config.toml
model = "image VAE"
horizontal_flip = true
color_jitter = 0.1
encoder_activation = "leaky_relu"
encoder_widths = [160, 272, 480]
loss = "l1"
decoder_norm = "groupnorm"
decoder_weight_standardization = true
decoder_blocks_per_level = 2
decoder_block = "bottleneck"
decoder_attention = true
grad_clip = 0.5
epochs = 6.4
decay_fraction = 0.2
Rows from block 9 of the encoder of a small image VAE, named by matrix and row number. Each number is 128 + 32 x the weight over its row's rms, rounded and kept within 0 to 255. All counts start at 0.
After each channel's rows are labels from the 100 images, of 14976, where the channel reaches its highest value: "top examples" is what is common among them. Only what is clearly more common there than usual is listed. The data: dead-leaves pictures: piles of overlapping shapes.
# c30: last pointwise conv (encoder.blocks.9.c3.0.weight, 480x480x1x1), inputs 0-119

c30.211 [158 143 103 126 158 169  99 134 158 155 122 146 167 142 146 102 155 124 119 122  97 177 159 171 159 110 168 129 154 151  87  87 201 149 160 154 114 199 132 147 165 105 132 158 139 115 134  99 198 161 152 163 169 153 114 146 129 183 133 152 119 105 108 177 132  83 146 144 152 198 155 190 157 161 188 133 134 153 228 142 138 174 209 136 153 165 151 180 139  93 161 219 164 169 174 134 130 142 207 181 133 171 152 142 134 114 154 164 138 151 153 151 160 119 157  75 173 151 161 137]
top examples: warm; large pieces

c30.5 [ 80  85 141  85 128 139 112  83  90  98 148  82  79  98 123 122 103  89  67  70  73  85  94  85  96  56 118  72 122 108 117 111  64 128 100  98 146 123 143 138  99  96 113  74 115 184 133 170 135 124  89  76 213 101 110 112  83 110 122  75 127 105 130  72 164 120 125  92 102 112  99 145  88 112 114 127 107 114 146  87 171 105  95 105 124  92  91 120 126 135 137 116 107  71  84  96 133  96 130  68 110 101  96 129 144 162  84  78  92  93  62  76  77 109 116 119  87 116  81 135]
top examples: dark; warm

c30.269 [111 111 126 109 110 101 127 120 116 118 110 130 122 121 127 110 125 125 119  98 134 109 128 137 119 123 114 114 109 122 112 112 125 116 119 124 114 121 107 127 109 112 106 119 108 127 105  96 127 118 120 130 139 126 106 151 118 140 136 139 123 139 124 107 108 123 130 115 130 130 118 156 120 106 105 134 110 110 141 112 101 128 133 113 113 121 125 128 131  98 118 122 131 135 131 119 105 118 110 126 135 128 132 110 107 114 131  99 121 132 103 145 139 110 115  90 135 116 124 104]
top examples: warm

c30.422 [ 74 121 151 127 136 158 134 109 109  89 127 122 106 126  95 112 108 153 141  83 143 113 108 114 115 126 116 117 151  84  85  94 123 149  79 137 125 167 126 125 122 123 125 124 130 124 132 112 156 176 112 108 167 119 132 104 100 187 129  91 129 124 121 121 109 101 171 114 113 110 123  84  92 183 121 133 128 153 207 129 105 101 100  83 119 101 108 140 159  87 191 125 108 113 122 118 137 113 190  87 161 133 101 131 122 112 101 134 129 116  98 102 108 121 108 102 149 115 111 129]
top examples: vivid

c30.259 [ 75  90 108 108 104 124 117  78  76 108 104  81  97  94  95 128  71 108 103  91 108  83  79  72  92  93 114 100 126  60 111 106  90 137  81  91 111 139 116 117  99 104 115  83 101  98 108 107 124 130  75  82 151  92 100  87 110 140 119  72 125 123 108  87  99 110 128  93  71  84  76 122  94 121  74 136 126 114 150  78  89  75  61  98 120  82  95 110 124 118 121  65  94  80  74  87 120  79 116 161 134 108  67 116 120 101  91  69  88  81 117  89  66 111 107 130 109 120  85 124]
top examples: vivid

c30.194 [116  95 103 112 159  93 144  31  58 164 132  43  95 108  90 161  71 103  78 135  91  95  57  68  68  70 103  69 104 127 161 164  86 119 136 119 103 109 103 122 134 109 112  66 119 121  87 128  95 132  93  65 105  88 133 104  65 144 115 116 103 124 108  73  99  95 108 176  68  97 108 128  94 150  89 100 110  81 168  35 123  82 115 142 122  80  81 130 117 177 110 147  75  59  92 115 121  68  70 166 121  75  66  99 106 107  80 122  19  58 186  87  60  83 113 136  88 123  73 113]
top examples: vivid

c30.415 [110 112 104  95 172 126 187  88  46 124 147  61 111 131  79 135  40  86  86  68 122 127  65  52  98 109 131  96  97  73 128  96 107 130 108 154 148  92 132 116 131 110 116  86 119 173 120 126  87  97  71  66 128 111  89 111 122 115 148  31  87 155 111 108 102 154 124 129  63 124 102 203  97  99 136 112 112 104 159  91 136 129 104  98 125 101 102  97 118 113  79 149  46  42  75 123 135  70  61 150  90  73  38 100 164 121  62  64  84  59 146  73  43 107 137 130  77 142  63 124]
top examples: dark; warm

c30.113 [106 116 142 116  89 105 107 112  93 119 145 109  93 132 106 166 102 116 131 120 124  72 109 111 108 106 137 111  66 123 108  98  70 126 131 113 114 118 138 140 135 135  78 103  86 221 157 120 109  51  93 104 137 101  74 104 104  22 133 125 155  95 105  71 130 168 103 136 113  83  90 156 106 117 120 134 129  71 122 118 206 152 126 127 145  95  79 111 102 138 143 112 108 113 132  96 142  96 102 168 124 115  99 111 149 158 103 116 101 105 138 126  98 117  93 109 104 131  96 104]
top examples: vivid; dark

c30.15 [155 175 106 133 131 117 128 216 177 178 124 187 165 171 176 127 190 139 138 147 189 165 169 198 209 207 125 176 111 155 124 153 193 131 193 141 132 121 122 120 139 139 130 171 123  81 123 141 124 117 183 195 129 209 119 185 187 121 129 194 124 105 120 155 166  77 122 137 191 183 205 156 170 127 198 112 106 126 118 199  94 182 188 138 129 182 170 120 113 133 126 164 191 194 196 169 110 198 149 121 122 186 191 118 127 114 194 155 188 201  99 191 203 109 197 137 167 124 186 118]
top examples: warm; large pieces

c30.175 [117 101 123 151  58 113 137 138  93 114 111 108 130 112 102 129  93 129 147  67 153  82 106 101  95 146 111 112 154  95 122 104 101 105 102 118  92 118 106 101 105 139 108 113 101 150  95 138 124 106 108  99 117  98 102  89 140 128 110  67 119 142 113 146  58 131 109  66  84  87  86  55 119  60  88 113 105 109 132 122 152  59  58 100 107  98  76 105  88 126 118  58  86  92  76 101 109  86 131 148  95  87 100 117 118 120  89  51 116  87 105  91  76 149 113 179  46 111  77 105]
top examples: cool

c30.72 [196 215 133  72 119 126 130 187 185 137 120 174 207 211 205 109 191 100 110 118 141 191 220 187 234 159 130 206  78 192 125 100 188 120 167 132 128  75 120 136 161  99 122 207 127   3 123 117 118 105 229 205 112 195 124 168 216 102 125 196 124 134 128 172 202 124  96 117 193 171 221 115 213 125 233 128 131 122  87 192 114 157 182 200 132 197 167 137 114  87 111 190 197 185 200 210 116 189 126  71 129 170 206 121 134 128 185 194 231 187  70 172 184  76 189  96 182 136 197 124]
top examples: warm; large pieces

c30.22 [100  91 115  43  77 120 116  93 118 101 136  95  82  97  98 120 115  10  16  98  94 118 122 127  98  91 130 102  79  94  66 105 106 134  94   0 127  67 144 128  79  18 129 102 110 109 148 135 144 105 108 117  67 117 144 129  77  92 128  88 130 106 121  38 111  76  69  86 115 120 109  63  99  99 115 113 121 101 120  75 118 120 118  62 124 130 144 118  80 101  83 110 118 130  96 106 153 120  74 110 147 120 108 129 135 149 122  94 125 123  98 117 124  63 124 134 125 116 124 126]
top examples: cool; vivid

c30.441 [ 98  99 121 121 147 130 131  79 107  95 132  99  72 110  90 111 111 116 108 136  90 108 106 100  91  84 133 105 119 112  88 121 111 122 105 110 124 144 124 120 103  96 108 110 130 153 150 116 132 110  93  98 146 120 116 107  68 125 100 116 112 101 131 105 117 186 142 144 111 109 101 227  89 118  97 111 127 144  87 101 130 115 122  90 131  95 117 119 147  76 142  90 105 116 100  97 125 107 118 133  97  96 104 116 134 141 100 116  92 109 128  97  95 113  97  99  99 126 110 122]
top examples: dark

c30.453 [ 95  99 116  90 125 112 163 110 102  92 149 103 111 106  94 164 107  67  63  63  87 106  97  89  98  88 137  93 129 102  78  74  79 130  69  69 126  89 145 122 108  90 127  90 150 165 127 118 137 112 116  98 109 116 108 114 107  91 102  71 123 135 128  73  87 146 108 114  92  98 106 175 101  94  91 123 121 117  97  99 126  82 104  97 123  90 112 112 118  75  88 108 101  93 111  87 134  93  65  99 119  78 100 124 144 149 100  98  92 101  85 107 101 107 101 113  75 116  92 128]
top examples: dark

c30.218 [161 144  79 153 108 104 175 154 152 167 134 154 140 145 152 155 158 153 159 158 190 136 145 156 152 175  98 142 139 161 163 181 161  93 167 147 133 137 107  85 144 150 100 150 101  91 108 185 115  67 149 153 138 159 106 172 146 115  80 177  97 158  84 153 146 119 140 116 164 167 142 120 149 119 146 110  74  92 171 154 115 156 174 157 104 154 138  93  99 171 132 136 148 161 149 139  97 165 149 201  97 147 156 101 138 123 162 140 137 165 139 179 164 174 177 180 146 102 152  97]
top examples: warm; large pieces

c30.251 [135 137 143  93 115 151 154 100 131 103 154 119 127 135 135 161 125  63  66 121 110 148 123 117 108  84 154 135 121 132 112 119 108 143 113  65 140 105 161 146 152  64 164 123 168 141 162 146 121 178 147 120 112 118 193 137 113 112 137 133 151 159 145  79 160 125 127 114 110 118 141 134 120 157 133 130 159 140 110  95 163 137 122 128 158 112 149 162 135 122 126  98 109 111 111 140 143 121  92 127 152 122 118 128 149 154 126 135 126 122 126 114 118  87 111 151 136 167 120 170]
top examples: dark; warm

c30.137 [112  65 119  53 124 108 128  64  90 125 128  82  77  67  97 130  84  43   0 100  34 103  94  77  87  49 119  87 111 101 122 124  74 117  97  14 124  41 137 128  77  54 130  61 111 122 140 128 120 115  95  95  57  98 135 110  71  69 135  80 112  76 114  13  95  86  55  96  93  84  94 112  97 107  83  96 116  96 143  48 122  55  93  98 107  98  95 105  98 133  56  78  91  77  76 102 143  89  35 121 134  95  87 127 114 127  92  92 104  93 103  99  99  36 138 134  78 109  96 116]
top examples: cool; dark

c30.332 [ 84  89 116 164 102 120 130  90  18 142 121  41 101  98  57 150  43 131 152 136 144  58  29  46  22 129 115  71 148  81 140 147  97 117  91 119 111 170 111 138  95 130 121  88 128 120  98 166 124 107  67  14  92  30 141  65  87 151 124  68 130 172 116 116  41 116 134 154  35  65  73 112  80 108  30 115 133 134 105  74 143  65  59 112 114  28  64 155 146 140 127  72  18  15  49 101  97  10 137 183 116  19  24 113 129 119  41  62  29  12 172  70   9 164  49 155 122 122  18 119]
top examples: cool; vivid

c30.84 [119 110 109  76 118 109  95  56  90 128 111  78 103 101 117 110  70  61  68 138  74  84  89  96  90  52 103 112  93 108 124 136  92 117 111  72 104 109 118 120 125  71 124 113 109  90 112 126 101 112 115  87 100  61 115  49  84 111 113 107 114 111 111  78  96 135  91 133  80  60 101 128 118 137  81 113 119  95 157  73 104  46  72 120 109  85  49 121 111 134  85  95  94  80  76 111 123  78  64 157 125  79  93 123 109 103  75 107 106  78 155  70  80  83  59 136 124 112  73 105]
top examples: vivid

c30.199 [ 79  66 119  75 128 103 134  20  56 100 118  41  55  80  84 126  66  65  51 100  35  81  65  52  71  40 125  84 105  94  91 109  30 112  89  62 112  90 125 123 102  82 116  72 120  78 126 110 110 119  90  71 109  91 124  85  45  89 105  64  99  89 112  33  97  96  97 112  60  86  88 121  74 111  74 104 133 111 103   0  96  64  87 106 121  70  99 119  90 110  92  70  59  56  47 102 130  83  71 126 143  63  76 106 102 126  61  84  77  63 114  51  66  64 107 100 113 112  61 123]
top examples: cool

c30.202 [132 140 129 117 145 155 152 179 147 131 125 160 132 136 149 129 146 158 172 112 170 126 147 132 171 205 133 119 167 155 151 126 143 138 124 157 156 154 128 139 139 151 160 107 140  86 157 129 148 159 170 144 176 162 207 181 129 202 158 146 152 126 136 159 194 112 154 115 157 155 146 116 116 137 152 167 157 154  96 148 137 119 161  83 134 166 166 116 126 144 159 145 154 164 156 149 127 170 180 116 149 150 152 137 121 106 156 123 158 158  31 180 166 127 199 152 162 144 144 134]
top examples: warm; large pieces

c30.300 [ 88  90 120 110 118 131 166  87  99  77 150  96  83  91 102 143 101  71  62  71  85  88  93 101 102  91 124 100 118  96  87  75  99 130  84  70 141 117 147  99  99  68 127 113 147 126 138 132 109 112  97  90 103  98 113 119 101 116 122  87 105 126 125  64  96 164  98 129  98  80  87 159  95  86 100 121 115 138 104  87 104 128 100  82 134  91  91 108 135  76 114  80  85 108  90  94 136  87 104 120 127 111 103 123 139 136  96  86  97 104  81  99  88 103  98 114  77 140  91 148]
top examples: dark

c30.279 [ 21  95 139 168  48 138 110 159  89  67 109 134 106  96  92 137  92 167 164  62 162  79  98 102  99 146  99  91 169  16  99  99 120 108  53 149 101 145 106 102  61 161 101 100 103 125  92 107 143 106  78 101 162  87  81  68 157 137 126  50 155 155 125 155  43  90 155  68 102  85  58  41  89  85  83 148 116 146 126 143 133  78  57  31 114 100  92  93 128  98 159  61 100  97 112  70 109  78 168 115 101 103  94 126 137 107  94  26 117  91  97 108  91 161 106 152 113 116 103 113]
top examples: vivid